Rows from block 2, named by matrix and row number. Rows with one number belong to one attention dimension. Each number is 500 + 40 x the weight over its row's rms, rounded and kept within 0 to 999. All counts start at 0. Numbers have three digits each.
# q: attention query, key and value (stacked) (model.blocks.2.attn.qkv.weight, 960x320, the q third), inputs 214-319
# k: attention query, key and value (stacked) (model.blocks.2.attn.qkv.weight, 960x320, the k third), inputs 214-319
q.50:492540546549542495566464528524544587447521492509513547490448499546483484519487529433467583483536527509540491457435545460548472602424544455426533509548493468587480470467530426481462464497461559542447439499487466537513414539558528469525548450468506460495572475513573518465560493433554523544554464465557493502458573438514
q.51:534553516471418508469486488533493427540493544478525495543475518539548440501439536492502458535399506503489472423559467516460590466505475522531462457508495432450523565432530468479552508500519474461483475532551459448494554500530520523485460442436500449535483502517491465473498484492542457458535475483503478468492485494522
q.52:527469526512453502510500528476532487496495460419453521478516438526481554537523453439485490520539551540461457430515519502458481510378430532451499531508451530455555444491540380520465524500516508465573468564468481515489448486468514529449505496497425502482513500471503480492466490525430550473543452547556497517443492440531
q.53:526460504485497500463525504501540443465483528466541517499482454590487509502492484535539517454483485474514555514451478498535527487460551459469534484523551426462534510521474466501554513477530538469538521597481551372502433474542601494489577530505489513533527564464507570541561541480545474515454523537574504461515514528533
q.54:543549536531469405500557498506512463551472520445464490554480504532544446478503534427532460494465542448475514465531474494461527431567444492453452395507478439466470507440555432465515503477489517476457449506420484501524443529519439543598494475386487511455506533470453539594457515494494492510529442493556445567491460559501
q.55:494562511527485511494473534449510458539496509502554447531503478544522475493408550533553471488537517511550505487505481507560432489392481546462550532520548567412520538483483457469519396446572470477475496584588492404550479453472605477520529453443533497532490529494423461513563504490497478564500506497461411475491568470480
q.56:470513556543520570498490528505460505555577496461495597544469499433476555412482529518416487573526506541506474547510531568516435554496478484490431482529495492482441523488522553501507583447521536511539484572541478584492511498547548519478606436506475518551572519491512515505489459504532526516447548517553492547523499450478
q.57:519505456447534478529479500522493502510477544426469488482532509555445439477496578442494517525372510519553492453496582404458553506543460491463473471473513452484466502511520448507454509526496556470554473517447488500475525478448486493547438508481453501488446476518574464519537550476489560543541448514507497517470406486486
q.58:509471486521560440456533518531524504455529487446536449481529504530512546554479534500588497484467516465476535487464494509516576499473483546475413547421519408504484500569535549442480488514462495452465495511524521467515418456464514458491503502515433498454524498500519463459522616407486460445535436525507547494497517560501
q.59:517474500454478494487469544479489446490404490450509533454505452507458516444442406413463510460432477539517471466545497446500539512484457539459419516501467484463475478517427551488455580470531483430478446497454482491556469517490469528473494490511481457518531560465525523464535492475511450487485459518515428530479485526531
q.60:438581504541437554477450506488465528433477492523489467467524477489454455502444505539427499500448457515470498496538536488503563524485499429526511542466525503463503466514525486478478515546601485445564519510532503520440488648493473456558498457515428428499464545502495591370454440508477492538480447546543486456474478495436
q.61:416478497560475472542471537567498565545505461530475590501474442522451463548504475474442550524596503531484482494389496536499378534505459540491483568496530569507489529424498471524460455495529539523499424526544462513460485546527506517484573492515552521457484491456523500506460479488477499535460461579531538507467528394503
q.62:498481560527572543496454500498534497413526557490484491482455521546472550482495481516487488492569506523409510480536428459514519520504454458490507500487416546522422544485426449522491540452518505462536515450475478560532433463459411479493476490512467523477491467605598493515515518490527502521536496549471595528496566446569
q.63:503509547504491528518525535483479503544497492473419530444456442494515551531517431474447493420581486484537460509470482529518382472454527406471530479511531516491493522485489449535512535469518466484479495585513526533500411440545589466417591573467485505465555489473493501468494515456543447451546467506508576457456577455497
q.64:457460494529486496523490502547510483471468501516511507461558484536456429466508487476509508476566512473568488548431525500460576505520484570503581447518525492538532471465528442523479528449467496600526505513500526504488493536518521523469539462555558417534468441571574577495534476479434471439504495575475519500511494434516
q.65:500501440532501450535450497485514487432533491486527535460522458520472564480501492529455544453531431552476515568524459527526491429499508501424504537473485554543489479481568458479528495494467516531481472510566454522517470455517450497483569463485447576456507522529480434448556517483437477502503533379479487462486510510439
q.66:452529482445532591428482492439471414446549441520559507485503488435568528555539475492538523455515520443460462522548578503543495487461528497519561487475428464513487482456478425450527500506492495478494504576567510532543485559513511520513434462425455542490394562505547412529478510423416525512482470393450521490482499553457
q.67:461483463502487498484472515527498570508486581442435542522457527559462415451545503455503447464471483499482424463522499547511469532464510573539443466492509478436527488538490503499497525504471495540495512571498466521464491561493509433510522493553495515549567479491423460509441422543483412478472545488566510424551455492529
q.68:511468476524450479572550527515578479431489463573569481456521461537529563411458493548515555494534491525504589515493540512461489422560504510436520546532476538558495442446548491453481515492538468558460470520503446535528470453476507523506569493553504461526486503526470547535518533429433606508526487464486508471525598486534
q.69:527442477513480473501425553493498545500486442445513552510450502530422455446511525541566471507515494551536522541494442568490500484511458461473404500469554495439488489539521496526490470483532522406480525504543470542515475482519454471529524457569544510488488509457410463473465539472505486499463471509527518486489450498505
q.70:541455482540479464527511490487496509535530526441478464472564518536485516451467478550391507494520454503480555480540518503503480412526482417459565489536441491552505483519470532497443525488527530487544462423470542526467500504543493442553471502572460495607545450533455556505472452521445524462553520562533456453521521507519
q.71:529531600468457483523469555541412537456479471511455546496458503544551497475521456474491547511467506456476492498513514534523530576504525463440545504488543524586508476521519483479533509493553577528453502493456503523575577532550436518405528487474507547534506557435577462519513487617530468511441490459488558526476524516548
q.72:488543534516460508547463450473481508514539483525529469401515487469483403538524454473494532463445517435481517522475471486502479578498539528481529431497467483540410482502486458457512428541514560515501453503396519419462495485457570538495567529480479493499485465472564456509570458504539526477456448452490478474520500479475
q.73:498474569515567551545491514517443559470467489467526439488497506563461504450468527469512496573469494496552451490495523518487540482464480528404555463532519444499471514504482506463424521514528451439543503435444544494478488513561487432531526549460494450582467432489481485505442466562535464466569517539535464530493469448494
q.74:491529474508562525496546476538489571532492517558442457466491489562508436542531515481520490457466503418544525477467469462533573531465518525533449497493533467424515506536453565483513528531479523538574437537512512456511475513501446455585531511520499535508516527508484409471450489614568455534495502505513459472525482504543
q.75:469541490567523473625467531498517488440466472534489437492550489498460498466403545555490515447462494524475496498432493484479388494564442502465500492501509523516491495445577590485491508489474544523542518544519492423502452488465515554470492500506451439515444451517533476473513489512517491478441472539439577547473550452538
q.76:511549503459516562533558490531517417463538469528523540468542514440567574543518499473470447460472565447424531439447553476496424550522541524556523553507464489533483463447435532470486476531525532518483524521439526430506538521453599545420514535447524515436505526465561521532526499478443553545487405504443555459471573503511
q.77:505489531501457509498516467480403520560497536555455450521437558500472395485511517410514491508472562477562475465480491532497494602451543530472508482510480483477494509507454562463531604518551488469589553519479575490512533511500544503527566570473502463529582507505471496500457489523530487488565501527492506458521438530515
q.78:482446460463545535523470551521531604515474501461461559548470530577486471473524511541519526496525507534516455521507453505490529534459444500469417509559541517388537549501500547584482501439413503435478516502554495562504484559516432417549469470520521541532521488498479449503462518567540425523541569495534476515515436499485
q.79:461473484476479503480532418471482434486519464543536425462493430531491470503519439469472499486514523514450523454534513535555520478498512491598475581426420477488463492554474473471572499519481480495576489458469509477511568516511525459497450464484512523531534507473519599539548572493455474489502485493509514456463402551492
q.80:450513424456465438475519474582475531494519516425464507535489516522454424518578540512546533535509481579506456539515490494503477515500568501509449512486505519483509520510490444509559576481433442505519526569479487581552506479515555455549470504517533514517565495594444475489512536548459436561464594524484506505522442482489
q.81:535492533478548575501493532536493569572530531433529478487481491552468440566471532402551509518439492501523488461515436520437492484480467448528529469520531478450556592520470541512481460566494529442525497528449591476470489524539485504585534531485509544579585464454484457456452457465506421527601543550501539492549501493497
q.82:539513580569516461457460472479415492559485468470446499506495558477445426391500446570408424507541485528548553483505469466538561508504508455478508504491498501538493525602463523496501494518475450484513512405455547521420515499612437428541501459527526499548541454523486540510496492454578484493550515601435501482512441533496
q.83:470510558486434529543550448515489469417525417569500503485516524492579550531527488461549506474499489446542502520508585498489547478540532542480536514558452478628508487476511475445524527556479506551496485521483450490554509503488587473447427566461495424452435520505592566511566511529465589422489488493533480474415571491557
q.84:460515431536479511553553489508488507480499473550451567517506462512561590510563505546516544449582528568487560522469571493533502481576528575509483558488472534510510495468569492537493469500423451500498517503573482514536442558450537492487488464485513456465442546576552568478528540466519574474464434480525513544503531510530
q.85:501520544518441495539527452427500412474494552626584471515520470465563501512508472543491440465580490412477554490496427426526535555517533512540558486490455519597495464495478510521479438537559589563422482510443543459468505545518530555471476494468494551484501544482524542468544473446456598460509501520482534496530474512503
q.86:499471534409496521518484598463488466493513443392464484434489498538489464462510484491491504490405473517485431512506525504521460450442484411437507496431549488406439449522520555443463515447524502472536471444493522569435493435508426532527434550562474493522569509494458463446445430468490439506438501484512449465527468509447
q.87:498494467513474473547491452445550379446513494526610519444510461493556513472485455547473498500546467515444472502478459523528472494517487504513567452488550510600442442478570456493528456520488518503445519478488501434508442491433484582439514502507511501452493540429528445480608511467471587472484473424522505459521572494443
q.88:504539562435552516471522519504471563541485485458440526521454550523463448524485506451522505474437519460541474467475536503491538549435495512426433510540529500403480528530467578514510526477466514470550509493425493521468501515543496437503458558443513478529515517517475509497413426550543448501509519510572518528536456488507
q.89:441472462441491536520509445499511503537445490456428550627467492478486459512488522474497378447523538522514444433489516528438541450545488497541501437439526498425510542518511494542472451498457502533453521466542464492435514574462466493439523489493505460469493510470474465458494584464486512518401500498503518561556485463536
q.90:476522496519504497525439512465500535479518495482563480452515464515452561462525510573467509485468447498459444567464452520482517423473481458522441466505481499470532499535488528517448442550434476478487491481544512496456481533545408455524474499519480482511518481471455486510509492509517460544442545511422476545512466421497
q.91:472486467476529480516535499472499517518561444504492516510529409561455543461539536549542563494544421538488533586523502589463468423554474457533518554506488592509489469498524555552549500473460431533471486572615476560546521511488511389436509523501467441590510499526428526511554501489534512507519517470530480487488449539461
q.92:501544522469565509484514564531501550505520510475439474551477578520495488479511500478547488472456485518580519464500539487513514484496458559488489506474505394431533520528487570526475513499427530468529489489453483492449445484517439522566517501507489425535571479551430490495493508512566530498549505526506495499467481507571
q.93:492523528434517545466499476473500540449569484552546490516471495464475467552527492484580455501569500480588431515483532441502505567487532558578561509539519489548502532581478420424567481533505480562477486465389453453492524539502471512487415527504583483456450487546538471505449492497512517456490485435434434480501545510520
q.94:476461464520517477471506563525557543424520579509470504489563473517464529453464479521522512598491444468522553521523485478528479465609569504500535541499561460491516548500514512462527496480530504520521458494512540487467482534609411455506459480558512505542531539474476515448508526519507535493558526555580575518567429481529
q.95:578538528510450477521422491426471458483499580518484514453536497562512421413530505450473515508512505510503525473508479514503460540473456486474510516491477472517502477509495467419525514442505538470488529478391534500435518485597546526493607463502556523621614510541440503480569438508516504475590509544426501438538531537527
q.96:533477530536521531463471448486513445534481529512501468470520516500462449440558450476495505551501455520502517437475448486508407540532492458427526485536500459572506442491526483512476503471577470493529535466424531506509496467506536486511519437509542527584519422505512497559566529528511550502562513495497538383522569532505
q.97:487499483510431451581474445491505530511462498581436547524431562493528481514533561491535514457591438463539490498473570435471580547468522536550475460434490549476533502519470535503478509385496523532411511525587465488497515465447571574473541422470547474466445502425494505513489574528473456558506493529523515502531537448456
q.98:477525476554483486522519509567434523509488466487462506484542503456497546477489511538473477477486409458462579476456550455522438423634481454530500545519553434435540492489429531414490433526450501498520514485459484440475460474489502498502502548508445498465467494571496475467543486494492541453467529525527487566502484536470
q.99:489509540437517547489526479512464506484479541459448534540436518481565489564547449510547552512570419481507449544470576512546460494456490482510450516519533501450510539480512571494470525472470422479561576591519470499460419511525517488527496476522503502498514539520487485522406508482524484478479551565517501525463462424529
q.100:476424471522465490518424456497459479492544533432511510527483441474455446481502471552441465441415529481479487475452435546531427551484452494547527463478489495494476451496506513517464488507504515573492484483561468522497499435452580477472547456507498579474528504468477386534517455418469476549462539494547592411533482476476
q.101:509522501441563542398513464529455492529481457453455487488413495446561461571519463452542470437421556460485485441496556482519464530458489477496504496542508482443512489502476529483518548584499530453551518534448538529464514503490572557490434583443535468487549480440496494484432479499507488557490487498531487496467514539519
q.102:489492527408571490477508526513465534473518522486460425462527520522510455459521526506546527580453432548488476480471428481498505466432495475453512472503524425395530541528472538517438519451478498421560492455432555489505510506536531456523457521507524460621504509533484517495425465568532463468546553459566445541528460516465
q.103:486474420539447420519599477492528443459523509536517451426530465504545494501496478546498523507548499449464538516431514513492387466551532483530492532466525546587531436424527479500475476498509499570480481501496541441553433443487518499491484452494462515491465496448447477489542511450460553538435483463481484494488510444460
q.104:524508460485462467436474499537468505620454460476463427495452436455524461503465472445534507521481477520505509518520532489502450517472576435429463538418430482439474455451500511468508490474562589439516513537518525495478515523433549449512506503473543524458471505492431485514478475546412458496471469474508478432516515469448
q.105:475457534432532549437511465503441526503482487477464477537482536513513552470545524510491549505416499518514505510456527459546554485529494503502526481562562448441512575505478516532524529504385473520551577513413475579579440448515450526548497503506490450490502436515508493515415446528549472529490472489534462597494515438554
q.106:460477547457540608473542486480489616510511548456456493570522536541529530562555552437539466517441497493537493497532535530503508455448459501512475524502508500467521533489465537495510491551443451373557504488460485590536554546549462428512418526485516476510456514495469537483509507554510454515503543542533445550517511489533
q.107:477472496485450416557479417477557484485494416564475468454506457421469494501505550467453513452538501520469521561482536523482456482490516508526536468440483514502499433459595487503514495428510498477448522496591470520486464479469575492415501466477512479410446512464484447454561567473448541469481449479469527428457487483394
q.108:479542465493441455394505514539475478527456467513451582501456493498530495608576488481523511509498512466493418501517521538473489501537533526528444455486441550394531466472461457507511527522476497465544514478522535508506471518501540546524457493487558514429450509424509496512456562494501542516472527525489512471508471537475
q.109:485484514477553565466499532498494489481544553446507475423599463582455511481519508552504554549444497485513541443524476542460480442472547458509469485535519467514565486532459517462476527502551496420592508493422560531515469502559545469554441578515484488537468465467489531519458471503519518489586545550503492524502459508485
q.110:547572513434527536495511447560530481544496427489449570582491495421542510568519547432468522515523489462515479460543493472491558503525475506509512551493505488433533519460539511560480454486435535506480521483519485508516509562449521541469516422480583496396419527491523504434486530568502518574426403483528510560550526485513
q.111:524534548467460474457449521511474536503484571527546439510441517499492475456474502490529524526446539514516458525476432500485488585477462505512559489478521432481513581550447469477520476500558527513561483451462538451445540536598494462576569535503552510489565493504542523435454434487536435492562518579491504475539518495545
q.112:588486567484481569460464427415454512520491513550460494468467494503477434517520461464505504478462474486494508503537487481501467513488490439519485569498504564420537504554442512487488582508524510440495430460459557530481548509512548565531426489536531449616509445440460535523488485537485507498576512549512555474485436580457
k.50:437453533552535517537511522467502551472532448459478538521511493449482495444521486446539529494539510436484536586445524482516426499441514393438490494467501538530515477493558479532385499488565548492435420488505537435503473470471537444467425507537444572497458570427448542434501508514474520485567507502450444456478488507526
k.51:506561437547552512541408435516506478447438486520482465441401493536467543537501488491450481512447491510459499557478510466488501536508491543446498451525475551506455499501423463515530566424502522479449542569485549521545418505500455495503570482457487520550487422496504496490496491458451504438506474501509503551505486533433
k.52:457466481470504536490556451544492476515495500458476508556464498493473510559521513509515490468492531481472489431452534539527507457536558515506403405541544536508549502490488552440513539545526447512480405514486450528554494492523493525489517488459475532485629535477500473482457459437517544452539540435495520505489493496518
k.53:513563545552514467506458619531495505543498455487496508507567557595573536485448473520483497565529524524522500492494514472552518503592452514458494506521476572454605543396477488571507500502521469475521524517476510526493500568473488473581566501570552512461501467458480525469475524547494498544444512532466527454502486513500
k.54:440471484553569515535535470468570494532481466533533525511594488491483488516529537534489515504413538517525478460470484521428452464391441434611504510469518535497451504510520511488488447525527485483540578565489525527443439546519472450527565440564527440517435538522501427547596408506455445490465464505546489566504511510451
k.55:535509476493602474490521490530555497566516542546561516494505497532515472536541508553545509472527476462531512532532502473541506487523574561515505541498534517516583501525476437519523545558526525571491526481461510524528544505564510471480510474502514525445547477493484492535492534542546544545621552496479529572504611461516
k.56:507529508411453546460496551511527496492492508482545521501448558438520565508484505518516508515517430550478506429493479532561515526497430551498483490419459452536498518536422485565535530532505488494413528473492448453573500553454483490481524513489401533496514432494529510510484592497482450422485485491545523522487517428448
k.57:492577524488507550575475499503513536526497534458519556503524466507502488536538403446555555520428485437480515458459521412463447486464565538486467459516494500509490453504481455526504502463580513501438444468492425472533446508513507511475465462494529451545472550568530475508470487455532460473553544492516540409551506545504
k.58:480531537446499490521507473551550422506542548523463563516410480454479459494495489438504531519440506482481478483492526529497526472508473451470506489556508541522544493483585548491461470533469492443475419398523434533521563463532587531530480476463537525487536442437501520463534520478526492541469538461451584486539461490535
k.59:507479533498447540477471562503478471439464501424474425443624518498565419518424516491481540510498507524538559473538521481491492485533518497480518512456492484434524478430487467559553452479452523480459488455474494503450456596493539379465526518467558517452431465484490444538427540500411469528544465567504447459488479522443
k.60:459585492531496483501514462439508516462453459534537502528571506539511469484504451491473509459520545549516559556515530550516505387538544466505517480436481484461483549560485478516507492586574539501485552473517460485504516572525483501521518565532520421544468523441513458543498522499522463493487476455507460493502484456507
k.61:522518577602539523457518541509489507521518458523504514525476495536526494500530489506556505400508504535509512551437433470522492453436548486484483460522520513547424448505537504516486431541515501481451526435474516492484525500490469499436508444523505530526494530482518508503452485582527509517514505470554563449570503554573
k.62:480549557510480517526507490470456512543558440518479485492430433439501528466494493493512480495492531451508565501507452461555479485499427518468492526451512439506519452430524535479463503480488510464520509475512508478504497490518521505480530474487480597507500529438478510456429484558549522537478610473506528510508491561519
k.63:516475567464533529546530520513488549473509527539448586440510475494507471414485566455466551490584434490474569561516546460455513577468469541536461411484481424522531453532388508509471515450525494511478510482557527443587514512499486552530510535446519503534495535508437513486481492514503536443495469512548517511546538525490
k.64:523504486493551516566541448419480416528527453514538538488508447553520433512481455483441533448567466520495587450479516456479454534511497532436437497554491531508507557525443454474502508485524529433543516490505560574519462512579493456451544469497475574530519516485472607551541533478479561438479525488525487493521537541463
k.65:475505512450508470578558512491486515522459476525558457506524526528537465544490478493476463543489482553510456481490504512522525513550444497477535461441505514479538588509498459504565521499563448552491584525483484515525450521528494473454553427529507449615513418481507480501517442527522511539537448457476459508477448477509
k.66:472562592455476496520478494542428539516523504552464535523535547480511546511532475512475461549484509560462439463447526506464514456486528501548504508536473497440595553481441500507500515498480603563533465523507459519501447547516506495475515531457453480505529514556584531511496453472431505535545537536465550464518513555500
k.67:503513482590504537466509471483488431512469550508556540484488414536511460431438492432535471540505505494483518525502434498509462520470508503517488497486516484556479509488573496442461532501559460535509475462454627432432498512508506457512500473581461578472432459450450560520542487495487551508501480463573562496488556589422
k.68:527493506545454397563493482494504611496505484536451479544469477521496481454524583512397551524441448560445495534500451494539469481574489504507537480486499515518547451496476527520544468499509542539499525561503427582490497444510513531453532525445606481584524518515496496521474497463508438505535453568460495462461514480521
k.69:452445510497482473541454507546474505408492596457486515551446507512486553470463561541507447540538466520460517501518454466496489470494483528485470561486542479477567515453467575469466535433494508456537541554521535508503491520539559462474536539464501461504519476517561495532440502505521544493513457503523465525464474492530
k.70:527502491557498483491503526558491513444446533540548462468440533551536493497576511483450545546519498550457453477549488592497523502542512448485506478490442411582461487504474520496453480511546514506523533520503537486454473534469424545501517500526583473587569467482464506522510450515494445561575491483464483446556472526452
k.71:518542527579578587553494492473501412444499485463555475491502500550531473501538537509485473508476539468503452472398528488515493484473512508506447421509501523524523534482580439401508539526543457527524464510476569482585440530462466485535510378548508516466502452496494535487540523414466505543529570457493508480523541558492
k.72:567520500518516531427457486439430483509476462553559597478553491446541504537482478471540478552494538441550496505446544543487541522520557472528485460486550503401433424478569484509473603462490471541531471432502562465528520460443520490529511501568485556485533484485458550487559492455465460511459470473437525428487525446492
k.73:514500561449478467508487465486556466462479530412573534503496490542507514444471528542480539485517516473478465569489508524485489494478559474423501485498509469454469515489498473441484448475582441472501476459446665472502437525488463463498598480515451543503494516426433512496489535534444553406517538485501512526525569506436
k.74:535586517541519585501502448471472455483533501475537515472503508511526500498467455521499484482480541464482540485470485513513462491445521502522509495487502436524474547492583478404439519507542439498478488451516623459460453489483485482515498443533454556468506448462502565517528489485504511547423473434520529497510525545479
k.75:520578517511509432512527445472486484511484485510545561453521477516561438544496417498442486442522532487532497463568491517506441499477517525423539462512500461518486457531454476538504495543553486493470479495517574553500515502481479478570530456487507580541513566471505513512528542483527470438431508523468506496493516492442
k.76:557519498539466472459491528562445600474523501496415434527482541507544461493516519470511525425426462543488558509491546575479541462532569499505476454475522545472455432483525503520566518493479510472487493477517421527456501446467504470478429546501521535429483492582542488574549474451489458512392547454437454488557474444538
k.77:568553504470439528420448464442505482467515492507481444477479493373483526508427446558506516524547479478489505458514466524528606498499449499506475464486542462503432445474537490512430526533489462479470535488530544493471531496494520461534493536547484632462519533435431461561515536487466556493469548455458543465501530506453
k.78:495463511480532499529435549503527477485508547523536540510448519466577512457535479491474417517563529485515515575480484479554448477450495516515506562456504498474515534485477559446469460509553499499487481508527548492577509476527473544500567506540476495513482434480536517495443502505532553461588495516513491552564486545485
k.79:541582515513527568503517481484551492551514525485519522459472521544538466541513474480520497601439556524461497436386518541523477447459534510591511492454490504480449560497502490441477528568548511510502481442517552490597549536453443529501543389534506525459507502485429519474514526482469499580457512471478501497483473562499
k.80:521480461560445502497478398489545526527475566472455469554454555473455507452510528457479524452530512436489531453501491483550515578512449491503436528510464448574455461466597456450485565563452521569492518540555471470474488527536517499510514495507504507450560448517473547533535512543477504531522561480555535443511513590440
k.81:474498490497428515364433555511523446485516584496548529527484499492507560475443513525521436471560505402539486572548496562473530524527505539506532517498516472524421453494588484476414505458445447506480471503485491416525475482459524460560443601552508499461491508496460493557485482521528553430548546520481467453504517500477
k.82:528485464469463491487556528554548539479469546499503428469444511455475495440514529497492519573564555491512465536402499515478482531479529446456501539522501472537468458462430431509510443570478495480528519493554529517433533513493466502523460478522548436529520453473487436497384536502514438550472500500518480501556517531523
k.83:520499525506526497496555498449538505454591440466489523516501544522478470560526548484441492421523508553448524484459560513501548484504531468541527505466482500512495546532539467455579455553498568504514484459476485553428504432510489559470460499447554478450490450533514513583487467480495492520469506500485473541542503489507
k.84:498479509522575518606533500465465550523539420533400537581523519486519469538551501503471475433510471529433499490537543433561509415518520494494506532484470494458565566455400426514534507574492577545533460512531424569507428445550515534442550413462568490532466467528593540486503563525501457511489511508511503521523458511479
k.85:508499448532596428471528490455535497452483550540533483505599513475498538496552473521494567520457481503517472544511568512517541438491536514563499442543510485509495529490508524586532526502423623552555513509472403530489567449551610523480457534526478472494521544514558487534559458498465521490478514538488530518491516495530
k.86:543533535469483507475509546497563421470457567477519491489536456515467506482531496521545558500559608501564402492523458503485519507470469475503495482529486510449520508542480483470517536479508445554510463498476602450449469567513506448485534481499433474510468555467482524451472475519539517506496428492519469462480576537482
k.87:491507509478460452461538510506399513530491468543532517500485501456524521518550438515485458563453513509597408430455562460438498519577530517440499432535524610505477518531459529546522499533572438484501551540478423562566505462550532484496476446507471433576502524528491490483537533477535506529461463518469465563483478558491
k.88:502473471544450482436469485460541435471466524453556431456452478492445463425472560457500497450633516475529514540552444541454543594444488508437533527455575537513442392524583524408477493460465422477448524474497567468416491486469449503565499565495499547419478515469449528519480532562521533485530548522496524510502540504461
k.89:473488470521494429482534492482516525489501447427493490509530490440480453517475515486523475486440549459494532499578484506491505485499468534508443461504485532575463484516515522502512513526417509461458489471589494552576534533505526631497460461431461475454483513580535531523487584534562494521526475528490483523412444492512
k.90:451443487422469502477487522524526529419454478505483499526479525482460522421524563450482502433556457543497509541643479482446510507470444491440497500470531453548564445530434540516479487479451562476471556563512418444480508480497497491510516584513547439511515472562517481492461454569520509444553435551488465492510549511508
k.91:542507505534536562586523505468483569422526488510473516529473469496591470468495498473459474470490436514455486473441496453558526411485462579484550500423513429507517654472474539451492438483543500496494434527533584558541500490563471509459523457431510511566529452473529526519509501421485566481499514479503494437477541494559
k.92:512557508548489546537594474530500461543501498479503516477515464511531417465479465549503483492521510448453525472479474443524507477441572493554451472484535494533504451464509439455423531551562412524492484513550562402461369537492439423536504486523548593472453514489484533514527482510501496504478529516571582443428510534451
k.93:416501600442464527516427479489540572511508465438507464511473531483452543489408518514482489483505479531444594493500587484491557541495564579545537491559515537465469509481502442485490500473448501449523480418472530435584490500497486462471517523541556525362471514474531596549549501471440523514475547495498524611506501494503
k.94:476433524440370486544495536521501525464446472534506417505462498469559508488482489587477545492541521520493545514551454523485456527525431531488576505564566518466491466509434522480443495487566523486542577554428485481500461467492462437460439562494490511538551430488534492454520504533464533556509464501511523528495466453473
k.95:540559518559473504484516494490519435550517492526504506472492474470496452480510466497426516562508480468519433499451487573563507464511521478513517463515499474489429518488584506509439498521546425507496452466539625530470451536502482486541519444559525510520527451466406531485530534495461562522452505421513567448534506534467
k.96:524561462525498472449495460488499463515534551555543552502490458519506451474505523531505512536422482465497380484446448490499437510567541507538504463513533456439442491523606539561513538519419378552450510473485553514502499505509516582581514502563501517511567523533504522488470500470495513481425517450439545427476441502519
k.97:437429499489481457524449562512495538499532464527396510526458534470416446491443583476547499431477527554509572526541508546524479486530476579503487484504545563532488477441451510510499485478439606437475506517514455506480601485499544536454487532463523519433499511537503432533450490491471496503566510523483487526528470444481
k.98:427408447494495459519455535555520509519471471478465530442496526463488479424472573521462525493549440473484520504608459466464514529457472540401476550495497521603597417541424563549517508485445542510472460577558419479431472469538492522484512545500594475482520496513536477504460491459491535459515489511471467539485511486516
k.99:444471549468453477499437515486542485491477438478473493562510554510469600487491522529521476471527429514467524496503479422473544514459466453394475519554564501526538462511470511461518491473475590515544464571531438529471507429472497537521522599450497508454507510544478495534516487512465536498533521568477503563456502555459
k.100:458443461518522444480522550534468517491491479499472492497509470463521486500504533457566539481495495460536543496562439548483500501552434538464548521458514517538521426461517577534458545471457472505427554546532427531478557490492600507548472540496501494535517556541516445486495569545504444536519431560505494456497431474530
k.101:553533516514417509429461522501524427469514509510546470442489510475450521508464491482557427482575543516514513519456535584500539534408464549497499506470487506518459483527599515451504498517454449507444460445540518463481494496483528526555511513495446556443486509409480507502524469540487532543461543420532513481515478521524
k.102:477491540470495479472476503521549516544479582459598529465444520504490584418546474571528526524546467498500422543521446514526465582440550501457491541540540451448426471504491522536442465450567511453481519433520639418505489579457430449464535516538474516507549482437413494483468459541508565403519492510488538468496515523466
k.103:531516444503446469468515472496425535510460521551493516507509510525509455468539576498456531456479466510532482482553533509529468545518478482474515513558485458567506499516547533530492501536485608471474529536492473617486604472576491578525477474445492428548535482508467476484528532513510461562506482585455487421500507517496
k.104:484547499565494522493519506440473405527521545469538527486483430541544456506487524408505437507473553533506494472419436550549451445500474518521499484489500506548470539448542536460472555499495425498444451453468604502499512524492532529535449444508469535537502516447441555492487557512460500547455503474460524406546537581526
k.105:519496564540489503525492495455484480559519484454531511539455505473512507448451467481509439502508488441461501462510521418469507496464641417552521503485560519512478529529507441494466510543565504510533448531527601415513392513464513462549510503476506570518480467489526598523490508484492501452542542456508555539480511541442
k.106:471461463440460491524435544567599611383544526511425494520433511524435480482453536517571502441511503511454505575547463522536507504456536458513508507440429494476537520561552510450459458543496554521501489497462433405478450490476443486479464525500560467443463434544518489483556493521532533509525557439480533482557493464526
k.107:513474477506490451544529547512463525512519495477478556517543495490475495541506522526491516498447514524478467505532532550526493446559432567476507462458469524525525555482484537520529544487469497484485509488471462592506520519576532543529490464457484522591502502527528402503449609505466439563520427547504457486517511487548
k.108:480518498483468520438471596560468567486475493496397475512455557409416481553554521499591487471542492540528468528504491496552483543461410528552467470492499491506455478520518469488433448511463485535478531496540443489536563512464468537493440517504512520439528481518540497522523493541491480556490495479481494462519419451559
k.109:540519505497440494449491459552522463495438562527495403507464464558511558463514531545492568479523504546467418545493498569559494554510485436463512502511529408487484497467552524486459448468518437523488485460499485459466441408470443462499459540546498463539537448468498515440509447562496554514516514486497496466501508453455
k.110:439396470565492509511468529509553459520533428474394488478477498463492473510492607482574481442552557480505540452472441517520477508466457557523440509559477605536517509587447511482516505511496517463437471488452448489527562541514493575457467460427528493465449584472485465444462568472530482518452515524476541547480461510549
k.111:414562531466502517414510476418516428531530528474542498485513482463498489476428423497500498496564462512475480568543415458468503501528462472553504489537537517489440430511553464481500557497549504511522480488451605436496503516500508458532533490549463574434514526506457590519453485471493580490454488485499516505543564585424
k.112:531561514487490507424424578547491508473506521480495500489454515511575479472505460491557464594534507521492484521413496519530499490485516465548540472470534451483468535467583506444417535479570447503521510473478611421475495572483504551527485465529537537518512458466497506501491499471451537526450479433498522459555465469554